{"encoder_arch": "swin", "model": "model that answers yes/no questions on an image's attributes", "dataset": "streak pictures of flow and ridge fields", "train_examples": 195000, "image_size": 64, "crop_scale_min": 0.8, "horizontal_flip": true, "translate": 0.12, "rotation_deg": 5, "questions_per_image": 4, "encoder_norm": "layernorm", "encoder_norm_position": "pre", "encoder_activation": "gelu", "encoder_mlp_ratio": 3, "encoder_head_dim": 16, "encoder_fused_qkv": false, "encoder_bias": "none", "encoder_qk_norm": false, "encoder_layer_scale_init": 1.0, "encoder_parallel_block": false, "encoder_inner_norm": false, "encoder_moe": "top_k", "encoder_num_experts": 64, "encoder_moe_every": 2, "encoder_expert_mlp_ratio": 2, "encoder_experts_per_token": 1, "encoder_shared_expert": false, "encoder_patch_size": [4, 4], "encoder_conv_stem": true, "encoder_depths": [2, 4, 2], "encoder_widths": [48, 96, 192], "fusion": "cross_attention", "fusion_encoder_width": 192, "fusion_encoder_layers": 6, "fusion_encoder_norm": "layernorm", "fusion_encoder_norm_position": "pre", "fusion_encoder_activation": "gelu", "fusion_encoder_head_dim": 32, "fusion_encoder_fused_qkv": true, "fusion_encoder_bias": "all", "fusion_encoder_qk_norm": true, "fusion_encoder_layer_scale_init": 0.1, "fusion_encoder_parallel_block": false, "fusion_encoder_moe": "soft", "fusion_encoder_drop_path": 0.15, "fusion_encoder_num_experts": 8, "fusion_encoder_moe_every": 1, "fusion_encoder_expert_mlp_ratio": 1, "fusion_encoder_slots_per_expert": 2, "fusion_encoder_shared_expert": false, "fusion_encoder_positions": "learned", "fusion_encoder_cross_attention_every": 1, "residual_init": "none", "optimizer": "adamw", "lr": 0.0019, "beta1": 0.9, "beta2": 0.99, "eps": 1e-08, "grad_clip": 5.0, "ema_decay": 0.99, "steps": 7100, "batch_size": 64, "epochs": 2.3, "lr_schedule": "cosine", "final_lr_fraction": 0, "warmup_steps": 210, "weight_decay": 0.0}
Rows from expert 35 of block 5 of the image encoder, named by matrix and row number. Rows with one number belong to one neuron. Each number is 200 + 40 x the weight over its row's rms, rounded and kept within 0 to 999. All counts start at 0. After the name is the row's rms in percent of the matrix's.
# up: expert up (encoder.blocks.5.mlp.up, 64x192x96), inputs 0-95
# down: expert down (encoder.blocks.5.mlp.down, 64x96x192, transposed), outputs 0-95
up.105,120,193,146,172,154,189,186,249,109,180,216,262,185,239,232,277,256,207,252,184,256,172,144,163,177,173,119,175,221,155,162,218,219,205,222,199,178,158,175,153,250,168,206,218,227,258,159,204,218,182,133,195,203,113,230,244,168,147,145,250,189,266,232,146,214,220,215,198,213,308,264,232,191,209,261,181,229,189,193,211,232,194,155,231,143,163,252,260,221,176,190,249,229,227,253,229,174
down.105,135,152,187,118,164,232,201,287,211,250,230,234,168,200,211,163,223,145,212,226,191,202,241,196,180,246,168,218,130,186,219,226,165,182,233,205,216,176,279,186,170,213,124,120,191,232,185,250,174,219,184,165,264,208,216,158,148,229,194,134,148,223,277,254,164,257,195,265,93,213,234,204,205,162,192,154,249,137,150,142,193,148,246,246,237,241,210,180,235,183,242,182,242,171,180,189,173
up.106,113,269,168,258,159,188,171,236,135,183,253,207,155,202,192,214,245,178,168,217,250,214,143,275,206,214,166,172,239,134,123,132,188,188,186,263,134,151,214,182,239,139,147,224,224,205,203,132,264,196,135,208,214,148,178,215,197,148,181,208,182,264,242,126,156,256,253,208,192,248,264,234,190,193,240,201,197,209,193,245,216,218,183,241,154,229,195,255,258,149,212,289,170,237,201,212,210
down.106,126,154,164,122,205,262,154,254,186,276,230,203,155,191,212,173,213,194,253,206,185,203,231,245,137,267,183,247,128,204,247,199,132,187,267,221,207,146,236,177,142,204,146,150,165,208,166,245,187,282,198,199,236,209,243,206,166,232,194,145,160,234,264,236,157,215,184,288,120,227,262,231,234,159,194,165,247,141,164,167,230,200,177,223,215,242,276,161,198,180,202,150,234,200,191,193,199
up.107,089,169,210,198,255,206,183,95,246,207,214,171,204,146,180,215,152,209,122,190,207,176,217,203,134,216,198,181,165,213,145,197,199,199,192,195,179,281,316,199,229,151,241,208,161,212,184,219,203,153,267,228,203,205,189,140,179,270,209,250,249,209,249,253,190,194,185,194,237,188,237,185,200,210,123,144,248,264,150,185,151,197,162,193,227,145,199,136,139,252,168,268,177,128,208,245,267
down.107,085,176,137,202,207,220,193,269,175,139,218,190,188,261,188,260,162,243,150,239,225,159,202,198,246,203,229,114,191,196,243,168,264,112,251,199,175,129,149,250,292,160,236,209,286,201,168,233,237,186,118,247,159,181,196,230,199,171,174,236,183,198,226,168,186,197,265,191,212,230,242,181,213,232,111,236,217,211,262,223,204,186,238,172,176,162,192,247,140,220,122,208,143,198,208,232,190
up.108,087,185,183,202,248,225,228,218,149,224,288,161,251,202,220,252,183,179,119,140,231,165,177,233,153,153,278,190,237,192,218,217,215,228,257,185,218,179,333,214,194,287,177,156,169,261,159,200,225,172,253,222,127,211,245,179,132,206,205,192,229,182,199,162,145,187,242,197,191,164,207,237,137,226,152,125,205,149,151,193,215,195,189,188,259,187,196,163,141,180,213,207,260,170,224,186,260
down.108,091,200,185,97,198,179,217,238,213,145,169,217,206,278,206,196,164,274,210,151,180,196,197,78,252,170,285,121,155,250,299,197,202,117,189,246,170,208,136,157,245,142,203,170,255,171,185,206,231,185,172,216,202,221,204,185,180,212,199,268,240,194,160,207,240,223,254,182,229,211,158,174,169,244,199,211,177,277,283,196,220,182,191,220,207,146,209,208,161,189,152,228,163,210,209,224,215
up.109,080,152,259,212,229,266,251,175,188,235,188,162,151,217,231,191,220,173,284,171,134,193,169,131,153,224,206,252,172,189,131,185,225,217,195,226,282,122,220,171,191,155,248,161,227,183,256,226,217,223,131,207,248,262,234,177,234,158,204,171,184,172,282,269,198,223,198,174,163,185,164,199,278,145,255,179,156,180,264,144,221,211,230,194,244,256,221,136,202,210,228,131,180,209,212,185,244
down.109,078,275,301,192,213,222,179,190,200,140,133,221,187,169,222,171,251,190,276,179,180,199,119,257,181,168,216,221,229,178,209,172,204,201,169,105,163,217,203,157,181,220,203,224,184,174,233,177,225,171,167,208,183,304,273,200,269,203,229,173,184,255,123,235,166,134,247,248,202,184,176,214,195,245,171,149,220,217,228,203,240,278,262,182,179,250,162,148,187,156,197,169,215,280,191,173,240
up.110,099,234,197,122,274,182,175,106,228,171,214,195,220,203,160,181,150,140,226,205,219,171,230,163,235,192,213,203,170,294,159,195,272,155,221,184,258,261,251,241,114,191,267,181,189,155,208,213,287,142,205,263,188,196,203,197,143,232,220,260,180,213,190,176,181,229,174,256,211,191,161,110,168,176,172,214,192,280,182,168,184,240,262,177,230,188,172,230,123,203,226,248,203,188,192,155,198
down.110,076,113,165,271,234,233,209,162,225,162,258,197,269,195,171,249,174,153,208,192,183,134,177,193,261,148,149,144,187,216,208,186,237,211,203,259,212,250,164,203,241,293,192,219,270,254,248,194,185,225,214,204,191,182,193,162,168,226,160,211,249,172,184,168,142,140,83,163,208,240,155,209,132,197,186,121,155,192,203,226,187,219,142,193,233,113,202,210,230,220,164,241,177,159,193,241,218
up.111,130,213,196,198,181,218,163,223,172,196,225,247,170,272,258,238,208,177,231,253,212,200,170,210,231,243,213,148,173,159,145,139,235,171,202,198,158,165,198,178,261,188,108,203,245,242,193,216,186,266,123,195,182,164,267,272,129,161,151,188,169,194,257,194,158,234,204,252,200,219,259,272,154,167,262,149,179,126,174,172,235,155,141,193,202,180,262,214,253,154,172,186,125,171,229,221,156
down.111,135,149,192,179,163,232,182,259,243,249,242,203,140,168,121,235,220,176,195,188,188,186,263,203,206,240,210,217,182,214,209,216,191,172,249,182,194,196,223,199,144,226,146,154,147,207,253,256,149,296,220,159,259,253,207,130,231,239,218,198,137,234,276,240,180,184,178,253,113,174,202,186,190,153,171,165,225,138,150,164,179,181,242,195,240,280,181,173,235,186,261,123,243,194,131,231,194
up.112,080,112,170,215,216,192,210,201,256,243,182,176,228,197,170,195,188,215,215,190,158,257,242,275,177,214,223,139,221,236,179,153,199,225,210,227,186,212,262,266,166,167,236,166,222,201,266,161,223,230,260,186,247,244,212,153,162,167,242,207,274,130,210,196,183,231,190,193,143,171,180,229,170,154,208,165,218,232,230,187,152,198,324,194,213,174,203,109,143,207,293,238,264,215,112,183,185
down.112,069,195,175,208,174,134,186,149,187,225,219,196,269,186,148,168,188,242,168,200,129,148,192,284,228,247,201,187,217,122,173,214,187,248,163,221,184,174,285,245,192,253,267,225,194,203,161,163,184,215,179,114,209,161,207,199,219,236,194,208,132,162,158,144,207,215,159,292,216,180,239,271,127,174,252,285,197,161,194,156,193,176,229,162,196,183,222,127,226,138,213,199,196,157,160,169,258
up.113,092,268,185,206,197,210,231,88,198,123,198,182,143,195,218,206,226,202,261,151,217,162,193,232,210,98,230,217,267,220,124,137,215,207,196,179,137,168,118,157,197,181,239,217,187,207,214,171,224,139,195,196,132,150,176,217,272,164,226,216,203,171,177,154,215,128,197,225,182,267,122,219,206,209,191,201,163,307,207,203,216,226,228,219,184,204,158,200,226,189,209,234,157,280,206,171,150
down.113,090,197,184,153,157,209,197,263,197,247,237,214,217,186,182,229,169,233,189,287,214,196,273,325,193,223,208,146,172,198,214,216,167,191,244,204,226,246,237,195,203,200,127,212,238,217,183,231,204,240,202,193,227,170,192,226,139,160,159,203,198,213,187,192,198,218,200,275,260,243,265,287,234,197,274,232,227,148,157,210,247,163,128,172,153,207,177,269,292,126,207,166,200,166,243,257,156
up.114,087,219,181,148,253,216,189,208,224,230,147,195,208,267,263,170,219,238,224,185,209,215,211,215,123,233,191,147,206,198,195,199,218,204,276,198,200,256,234,235,246,206,153,139,215,159,137,237,148,86,263,217,169,154,264,180,242,233,219,128,193,191,164,209,145,228,213,165,264,241,136,204,270,191,157,201,213,212,191,199,187,141,291,182,224,248,243,162,152,119,208,215,221,172,256,172,177
down.114,073,192,190,190,164,179,173,194,236,226,144,219,210,164,149,157,177,184,203,147,125,184,201,187,238,195,154,278,204,227,134,200,251,245,166,184,152,178,234,164,220,241,227,261,193,178,268,198,280,219,185,234,208,290,206,206,208,250,261,244,152,156,149,149,235,118,165,248,214,199,140,165,186,157,169,169,120,241,267,190,203,201,238,270,193,143,251,199,197,199,271,257,203,246,245,187,206
up.115,096,213,211,189,268,206,180,122,273,194,174,149,230,237,235,205,220,176,116,191,245,238,205,183,123,170,258,161,148,208,216,196,206,243,219,197,232,260,258,196,237,210,214,223,200,199,222,231,163,180,278,205,155,177,213,192,156,301,143,234,182,179,234,229,208,132,180,159,257,180,166,192,269,167,212,161,162,230,176,191,190,152,203,195,260,181,175,153,155,271,233,234,136,129,201,182,296
down.115,090,252,185,199,215,173,221,195,162,175,209,252,226,198,223,238,193,261,184,239,233,188,185,214,257,209,203,158,195,144,241,198,226,141,225,240,147,196,153,216,258,136,184,203,298,206,230,224,267,214,70,258,170,268,162,246,206,167,148,229,184,183,242,182,172,275,283,250,256,247,212,189,198,160,208,139,173,196,263,171,172,216,226,141,168,212,240,179,174,184,175,237,120,179,232,210,163
up.116,073,256,163,213,177,226,184,223,203,243,252,188,207,213,279,215,222,165,223,252,143,207,190,136,214,248,139,151,193,262,236,199,163,175,163,234,215,249,138,126,196,110,205,261,167,240,251,183,155,222,263,174,229,211,160,219,207,141,179,129,163,200,154,241,153,259,227,175,220,223,261,215,189,221,199,222,219,246,184,163,237,136,135,247,201,165,206,243,135,156,214,226,225,123,228,170,138
down.116,069,238,176,133,196,216,166,286,169,243,221,245,172,149,202,170,297,217,280,207,192,193,213,213,200,218,253,202,232,209,209,190,133,136,262,213,166,197,234,203,117,205,171,249,194,240,249,237,160,217,162,194,278,247,197,89,192,185,271,230,142,230,146,191,175,247,285,230,195,199,249,179,211,147,154,174,221,219,226,160,223,240,192,200,143,217,174,158,221,184,213,200,230,229,152,246,154
up.117,122,244,164,229,120,180,123,223,146,151,231,248,163,199,167,202,281,227,186,212,181,212,153,194,230,157,211,169,282,212,185,130,267,187,172,185,145,125,198,182,240,152,200,229,215,246,161,100,141,188,185,218,216,140,205,245,200,185,236,227,142,213,203,164,215,169,213,168,221,265,219,200,231,236,284,254,200,213,243,190,181,237,243,220,160,222,218,222,270,151,220,239,140,206,155,250,151
down.117,132,151,140,124,182,269,163,227,181,260,218,217,168,228,222,201,203,161,205,276,225,191,221,214,208,281,144,260,155,154,182,249,191,172,268,223,232,176,211,199,174,209,149,125,194,211,174,244,206,224,154,199,214,194,280,166,145,192,161,135,156,259,240,233,131,215,219,255,161,222,232,227,195,172,204,159,214,153,112,160,233,159,161,188,215,192,231,186,225,131,271,165,269,163,197,167,170
up.118,118,157,174,179,213,269,237,194,234,217,253,186,243,223,260,236,216,129,204,171,255,144,204,205,235,287,198,182,134,137,171,179,178,194,240,262,261,178,196,223,264,185,177,203,146,172,174,253,210,193,221,199,183,173,252,176,89,166,161,141,233,179,233,202,153,198,178,235,183,273,270,241,151,148,215,186,218,136,194,185,235,163,146,257,234,142,286,215,212,201,200,184,236,148,188,225,219
down.118,103,188,132,183,156,192,158,235,156,241,172,217,202,197,196,204,160,252,160,200,191,167,284,172,218,274,209,193,159,209,235,209,172,144,201,186,224,131,199,177,237,184,121,152,228,204,262,249,164,308,169,156,247,237,179,83,204,207,203,185,151,193,240,195,222,170,137,264,183,207,198,182,118,215,145,129,171,198,271,183,200,192,236,179,254,223,206,175,153,206,181,129,195,183,232,257,179
up.119,093,171,166,202,276,174,159,180,241,169,183,199,206,109,165,132,204,221,199,176,148,170,169,202,93,184,216,204,198,249,166,184,265,233,187,199,175,263,214,231,128,204,223,195,177,168,151,174,208,201,192,147,173,243,237,231,200,221,268,179,239,233,130,260,207,195,266,164,181,207,184,143,222,167,268,177,212,243,182,146,172,230,306,166,187,243,208,162,141,223,205,228,167,158,191,131,282
down.119,067,219,142,191,236,122,212,208,225,262,252,227,191,201,134,151,128,274,249,172,184,182,234,178,259,228,171,253,172,189,119,174,186,168,164,199,236,172,211,202,229,265,232,226,142,173,214,220,161,243,186,192,250,175,211,184,154,239,261,216,204,172,164,185,103,172,116,192,210,236,230,277,215,211,202,111,261,248,182,155,216,182,173,217,228,157,173,238,247,205,156,146,188,181,161,159,145
up.120,097,247,199,281,152,161,191,190,138,141,185,214,217,145,150,175,271,250,196,220,163,261,146,236,178,257,208,244,292,221,174,169,202,242,182,183,111,207,146,169,212,200,261,282,208,241,129,205,242,133,263,180,114,143,186,206,244,209,156,241,190,252,179,198,168,153,166,199,255,240,184,180,199,181,243,211,153,254,225,188,232,208,238,228,180,247,207,187,195,205,242,259,208,217,230,220,181
down.120,077,212,159,136,208,223,220,261,196,214,167,141,186,193,220,230,207,190,202,237,225,167,214,261,252,223,197,207,194,136,174,184,174,155,246,211,254,195,219,226,175,215,123,189,170,156,226,220,233,304,133,221,195,222,273,197,145,205,159,151,227,222,237,151,198,238,234,293,139,191,253,262,164,185,216,209,196,131,124,210,229,115,102,157,197,160,253,235,224,149,241,216,225,186,219,197,169
up.121,094,204,186,180,211,281,205,214,211,218,181,175,170,96,153,103,233,196,295,209,143,192,158,191,136,191,164,195,269,157,157,296,227,241,173,188,206,229,214,228,153,234,148,191,182,166,248,187,251,194,150,166,237,227,219,169,198,218,256,183,149,179,224,197,169,246,207,213,126,200,227,215,226,144,171,139,169,123,212,200,201,203,233,273,232,202,232,155,172,166,266,219,236,244,170,135,208
down.121,088,205,219,278,172,175,187,310,197,129,119,197,160,196,214,179,214,231,304,241,197,208,177,195,179,218,211,248,168,97,156,193,165,140,188,150,172,157,197,152,224,149,192,191,199,245,153,177,200,143,190,242,204,254,268,264,218,207,260,191,167,264,146,228,225,249,254,164,206,199,175,141,212,217,223,197,168,149,225,232,242,227,200,151,135,203,239,188,164,140,210,239,221,234,230,196,185
up.122,080,229,178,187,248,227,217,198,270,168,179,178,195,165,157,198,184,166,217,260,154,230,170,235,160,182,251,201,223,153,239,267,185,233,238,239,270,234,162,244,96,182,150,157,89,187,209,163,197,133,168,198,155,241,207,157,160,151,188,184,240,218,182,175,189,239,162,221,166,272,230,216,197,198,165,152,275,216,217,180,206,185,245,242,160,278,283,217,196,227,213,224,242,221,224,107,222
down.122,085,260,163,204,199,201,137,242,199,92,170,210,149,203,232,189,185,189,209,205,160,184,175,198,230,206,180,202,147,124,265,234,215,216,232,204,142,209,172,174,228,137,167,164,178,233,145,175,271,198,158,261,176,222,259,244,169,190,209,220,250,214,161,166,242,222,264,263,155,195,189,222,218,244,191,167,273,173,221,196,188,225,209,226,139,192,286,174,168,185,145,220,218,312,303,170,186
up.123,103,190,190,219,166,208,156,260,202,164,205,240,153,241,249,230,237,173,190,173,172,173,209,259,179,178,206,146,201,183,144,128,165,185,176,157,152,225,192,211,251,113,174,233,251,264,172,120,185,214,84,171,180,151,168,226,191,161,157,213,133,237,226,150,258,236,227,227,232,213,226,190,186,218,225,242,162,226,229,257,192,158,201,243,128,167,265,158,281,154,183,231,203,234,160,240,139
down.123,106,141,144,205,179,211,178,244,198,233,224,177,167,179,238,168,231,222,233,237,159,156,264,214,193,260,132,212,140,150,209,203,192,218,195,225,249,157,208,161,192,191,110,102,196,246,209,216,175,263,186,176,225,223,254,151,164,220,187,103,154,195,253,269,188,248,199,272,121,223,223,206,220,165,169,157,210,183,137,165,226,123,220,227,246,235,232,170,259,151,257,201,249,177,176,180,174
up.124,122,235,141,179,162,223,164,244,181,148,233,273,186,177,295,219,206,239,235,259,283,176,221,198,227,156,182,191,181,181,109,164,187,224,172,228,190,186,175,191,229,182,128,212,236,240,171,166,213,197,101,193,177,160,270,218,197,127,165,190,144,200,196,113,209,176,220,213,166,284,213,261,198,212,229,252,190,186,217,232,276,145,184,230,199,186,253,237,237,131,171,196,179,232,193,228,132
down.124,140,171,157,147,196,292,172,278,219,256,243,176,181,167,190,198,222,198,186,223,174,189,273,210,212,243,161,241,128,218,216,240,170,171,211,215,232,215,233,205,154,211,178,133,187,201,155,223,176,326,206,166,224,202,249,160,188,190,177,158,208,265,267,238,173,204,231,255,121,171,222,199,185,151,158,95,238,150,135,140,216,147,175,193,261,253,226,194,204,197,264,182,227,214,198,187,203
up.125,113,253,179,202,145,136,123,243,174,179,189,256,132,213,224,185,240,291,236,184,225,203,142,232,158,189,139,192,253,192,145,158,162,224,179,203,160,141,180,172,245,123,182,220,221,240,210,167,208,159,155,168,171,117,217,234,211,210,145,183,136,196,184,156,258,219,222,166,272,221,235,247,250,202,221,269,193,223,194,241,198,228,241,217,145,184,235,236,289,145,177,240,229,139,185,209,189
down.125,119,193,133,123,201,243,186,256,214,253,205,201,141,194,215,193,196,186,218,238,225,184,273,215,151,262,191,221,128,173,191,215,180,205,251,172,240,152,202,171,141,190,144,137,188,253,152,224,158,272,193,191,218,210,253,208,146,194,174,136,156,217,250,224,91,184,247,292,169,219,271,250,215,168,227,138,232,133,131,195,255,172,154,214,217,203,269,210,226,176,211,175,207,182,200,198,191
up.126,099,192,180,186,285,220,155,225,237,222,146,134,151,165,220,171,178,134,180,202,255,181,201,207,181,191,133,250,215,146,171,296,299,228,158,196,238,210,179,257,131,253,185,207,148,166,146,183,274,186,180,149,248,262,205,159,229,214,267,179,214,258,159,209,190,230,162,216,157,225,226,241,132,220,141,176,171,176,153,198,164,183,207,203,203,237,190,156,175,218,288,205,264,176,206,186,206
down.126,090,253,196,190,151,182,170,275,167,151,193,252,218,240,187,214,244,229,226,187,199,140,158,241,157,218,245,198,176,160,228,194,149,126,197,183,200,126,147,197,173,178,159,229,250,232,130,200,201,175,118,237,139,158,222,309,240,195,181,205,186,263,140,193,233,314,261,241,183,224,202,213,184,192,223,255,221,169,251,196,229,147,171,144,148,178,232,162,189,154,184,239,209,210,191,149,165
up.127,099,153,197,184,261,208,241,251,252,215,196,171,220,172,168,161,227,204,139,247,258,184,212,205,192,220,225,230,212,232,202,224,273,265,172,252,164,257,300,243,221,211,172,217,149,220,226,188,202,122,178,197,183,212,205,198,216,244,180,190,167,163,146,284,156,213,218,251,199,196,203,271,127,215,141,196,255,198,99,138,134,128,242,237,199,171,203,165,138,233,190,148,177,150,224,159,217
down.127,079,161,239,186,225,192,217,189,196,121,193,225,160,287,229,226,221,199,199,173,217,186,205,180,219,211,139,182,177,193,230,140,247,176,252,247,214,160,155,197,234,106,194,211,263,161,173,211,284,206,169,247,157,198,123,229,229,196,193,222,182,186,177,181,177,296,294,175,187,203,202,204,152,168,178,188,170,239,257,139,214,202,170,170,203,152,226,253,122,156,86,266,171,217,209,157,233
up.128,087,154,238,194,216,207,167,174,205,129,191,160,180,160,217,160,199,119,207,226,194,131,138,146,172,214,202,222,186,151,226,176,175,245,168,164,173,132,177,239,191,206,209,229,188,218,176,190,208,119,213,185,166,169,245,155,229,224,293,228,189,206,154,177,229,181,285,106,262,183,192,212,125,245,186,161,203,313,152,209,220,182,191,256,150,244,192,170,126,227,217,164,213,165,130,150,206
down.128,077,273,184,179,180,237,278,326,180,191,135,158,225,162,291,201,140,240,159,165,143,182,219,156,199,205,239,208,182,194,172,209,180,155,201,191,220,179,203,216,177,227,158,237,243,204,202,182,257,233,152,200,148,199,243,158,185,194,145,190,220,148,128,184,135,231,228,151,173,226,240,115,180,225,150,200,302,189,246,187,176,264,201,215,217,184,183,225,255,179,153,204,209,288,215,196,187
up.129,089,267,239,218,209,110,184,130,256,177,165,209,160,170,182,152,141,222,234,198,190,191,187,232,139,156,201,164,224,241,162,138,226,175,138,179,246,237,178,201,217,144,251,185,217,263,141,165,181,160,193,214,173,145,179,253,264,159,182,265,151,187,132,182,227,257,168,163,279,194,182,176,241,194,151,239,196,219,178,237,156,203,210,135,196,212,198,163,203,265,160,257,200,244,292,160,220
down.129,077,228,243,186,216,209,164,214,114,274,251,210,177,262,152,233,158,260,165,203,223,218,232,271,181,232,139,166,231,161,155,155,182,178,161,196,170,221,211,232,232,188,147,236,265,186,139,163,164,287,175,150,199,164,146,163,203,199,194,150,213,185,282,198,160,177,150,253,169,216,226,214,152,247,283,166,165,147,199,214,183,198,110,175,242,188,176,187,206,121,155,171,175,219,165,220,149
up.130,106,206,211,193,232,197,245,193,228,105,172,173,161,211,202,158,246,188,222,175,182,191,214,174,202,150,216,217,133,216,178,179,264,224,171,239,164,229,146,159,207,168,244,261,236,144,231,222,285,176,176,238,150,197,173,209,229,219,184,221,224,231,166,155,167,209,221,146,291,222,232,124,194,221,167,198,161,274,190,209,108,239,226,114,183,236,160,217,141,223,172,336,221,190,220,223,234
down.130,088,212,245,219,217,221,180,170,180,222,208,244,212,272,82,224,193,260,141,181,214,225,220,289,220,132,141,170,209,203,237,151,198,244,231,181,212,262,189,228,228,199,152,295,275,212,247,193,201,232,211,117,205,154,106,150,250,161,202,230,238,148,214,170,250,232,203,228,223,217,252,240,172,194,277,238,135,194,197,193,240,196,225,145,183,147,142,220,170,194,197,222,186,196,211,218,189
up.131,110,267,161,226,148,170,173,271,150,170,244,182,226,238,186,219,240,237,250,213,217,204,140,258,204,186,146,176,210,188,164,179,186,186,199,200,130,154,175,178,202,129,148,265,171,281,175,203,198,179,124,170,154,146,201,231,201,146,175,179,126,234,242,116,235,195,227,137,226,285,222,229,210,192,212,194,217,154,207,256,281,239,204,221,131,161,288,235,246,195,181,217,205,214,182,218,172
down.131,131,167,110,153,133,233,202,233,189,263,241,256,161,155,248,139,237,171,177,212,207,174,226,229,207,285,207,234,159,148,214,202,155,220,277,226,215,155,260,170,142,214,156,119,190,193,206,223,161,233,161,181,234,220,222,165,159,193,167,186,165,278,227,264,181,195,187,261,133,213,223,206,187,142,203,135,235,129,131,170,203,131,224,198,233,244,237,168,249,185,217,171,228,195,219,169,162
up.132,133,226,185,224,141,166,156,219,143,233,209,240,198,229,276,221,230,201,156,216,259,214,136,272,239,198,188,142,237,115,152,173,202,168,183,218,162,171,199,172,274,177,141,188,243,254,182,212,229,239,148,197,230,112,197,201,207,131,116,215,139,228,249,142,221,219,243,207,184,272,268,296,223,200,237,241,205,160,226,233,241,194,164,232,176,163,236,222,212,142,170,217,203,209,231,190,165
down.132,154,135,136,118,202,237,174,239,193,246,251,192,162,193,199,187,206,201,196,213,184,188,270,216,222,266,162,232,145,190,240,210,164,219,243,200,194,184,284,220,159,228,158,132,200,221,192,253,190,271,172,139,248,230,224,156,190,209,185,139,148,237,233,250,200,220,194,268,120,195,253,202,199,141,190,125,236,159,143,138,219,127,173,243,223,255,262,163,235,188,231,135,234,188,164,185,199
up.133,114,215,184,218,176,253,189,204,232,274,201,219,229,213,232,226,229,134,208,222,209,182,223,241,276,230,252,141,189,193,166,186,235,210,265,282,168,194,241,177,239,184,155,167,178,184,185,208,197,236,145,188,223,81,210,255,194,159,146,133,167,183,282,164,134,234,179,183,146,255,248,246,206,155,219,217,188,123,160,131,228,133,183,220,158,183,239,227,250,144,146,174,207,196,208,254,178
down.133,114,154,187,155,199,200,175,224,177,281,230,210,156,150,130,241,195,233,184,154,170,252,266,205,194,259,175,283,136,245,247,161,165,190,232,205,207,134,264,155,173,193,129,175,167,214,240,211,200,272,241,135,232,254,188,123,223,222,223,233,131,232,232,243,205,151,153,264,192,211,196,155,167,140,181,132,209,206,207,162,149,169,215,230,233,251,182,150,210,217,227,118,198,185,187,197,184
up.134,082,199,211,204,207,122,190,160,198,154,105,165,153,142,186,178,226,243,181,189,189,273,192,188,165,198,239,218,197,248,138,199,264,223,201,142,168,156,212,210,226,197,213,238,208,233,274,226,237,131,255,229,95,182,172,180,260,169,234,220,268,154,139,182,188,168,179,179,171,215,132,206,150,217,252,211,160,311,281,210,204,276,235,228,159,186,171,154,214,215,181,214,182,226,211,208,190
down.134,065,220,222,198,212,186,209,228,175,291,210,184,180,210,147,194,111,224,221,249,135,188,244,351,259,187,114,192,233,144,174,146,175,209,207,177,172,210,209,228,243,213,150,254,223,156,209,139,213,270,225,180,186,149,229,205,191,185,136,184,227,194,223,164,188,164,209,175,181,221,206,257,187,208,177,265,273,206,120,206,186,189,192,203,201,181,184,278,278,137,144,172,182,165,200,201,214
up.135,085,108,191,196,159,263,206,117,182,223,261,129,261,152,233,297,218,131,181,238,219,166,217,151,204,248,188,170,253,212,178,109,282,166,232,202,218,212,268,221,233,176,207,179,200,201,230,250,198,187,243,227,227,148,214,168,205,226,158,202,224,188,261,200,234,231,205,180,209,155,253,177,158,104,217,213,216,183,238,195,204,161,125,207,193,206,235,212,189,150,203,284,182,184,157,187,256
down.135,092,219,213,253,235,147,187,178,212,164,194,279,222,266,105,263,177,249,189,219,195,214,179,234,202,190,209,159,219,194,249,136,257,152,197,183,165,198,190,192,275,106,179,283,242,202,190,220,241,229,172,248,196,164,132,201,232,125,216,290,208,166,200,192,230,230,245,179,195,183,189,211,198,231,182,213,209,257,249,193,194,206,149,146,168,188,178,180,137,224,143,274,109,196,186,241,139
up.136,132,253,175,232,166,161,180,238,102,187,186,240,212,230,232,225,253,250,195,177,195,253,159,219,236,119,237,197,238,169,184,170,172,168,188,207,134,158,191,182,239,191,151,269,224,266,118,156,188,240,135,240,211,155,236,295,181,128,172,203,137,230,234,106,220,212,211,159,192,278,269,244,179,207,226,173,174,194,183,209,233,196,180,171,216,182,256,203,242,160,169,203,206,198,187,243,131
down.136,158,145,141,145,159,234,212,250,186,288,258,226,158,178,245,168,207,167,207,201,209,235,269,226,185,247,213,211,130,146,202,237,168,183,265,198,263,183,229,203,159,177,168,111,174,220,195,262,174,217,140,176,248,231,240,163,135,206,181,140,170,228,246,253,138,235,210,261,145,225,228,211,197,170,192,145,240,128,126,149,213,155,202,213,233,237,246,204,206,161,227,149,238,176,164,172,203
up.137,087,184,150,187,240,213,146,155,194,157,270,213,271,189,219,187,198,207,163,222,199,144,237,182,196,168,224,186,231,258,193,195,175,189,218,246,207,217,204,215,170,159,235,194,242,188,140,258,205,94,158,168,159,159,236,203,215,221,123,211,164,206,226,227,159,171,117,190,217,163,242,163,266,105,121,147,268,257,229,175,207,193,193,202,200,175,228,220,173,235,107,262,151,145,249,234,249
down.137,084,260,210,204,203,162,177,197,129,164,178,221,226,260,182,213,169,193,155,216,278,249,227,217,244,151,188,155,184,172,251,150,274,194,249,169,156,223,159,262,225,142,150,202,265,183,127,175,204,218,204,242,171,154,126,218,196,192,153,253,220,205,172,136,232,210,284,219,247,251,173,202,205,208,219,217,195,199,287,173,193,204,164,112,184,131,184,190,165,201,123,256,120,193,209,207,230
up.138,099,205,187,203,282,193,227,112,244,144,197,240,216,137,142,226,205,142,174,289,206,240,272,150,168,225,223,156,177,151,190,227,198,176,184,226,160,271,288,233,236,226,164,183,157,202,162,228,169,169,244,214,201,181,234,213,162,211,191,229,183,219,150,232,192,76,165,255,220,139,165,174,194,156,166,120,183,188,157,157,205,175,185,254,187,165,196,198,130,199,195,174,194,199,239,139,240
down.138,102,232,160,238,182,193,210,214,206,181,201,278,217,249,230,282,156,212,172,219,223,228,200,161,248,252,216,206,129,239,239,210,218,134,228,204,173,183,130,173,241,71,186,245,228,200,176,239,255,167,160,207,213,207,203,216,147,136,226,172,233,168,160,169,215,303,278,193,192,180,197,200,202,225,164,176,243,207,282,141,168,187,221,201,139,163,159,178,143,189,123,239,152,229,233,168,171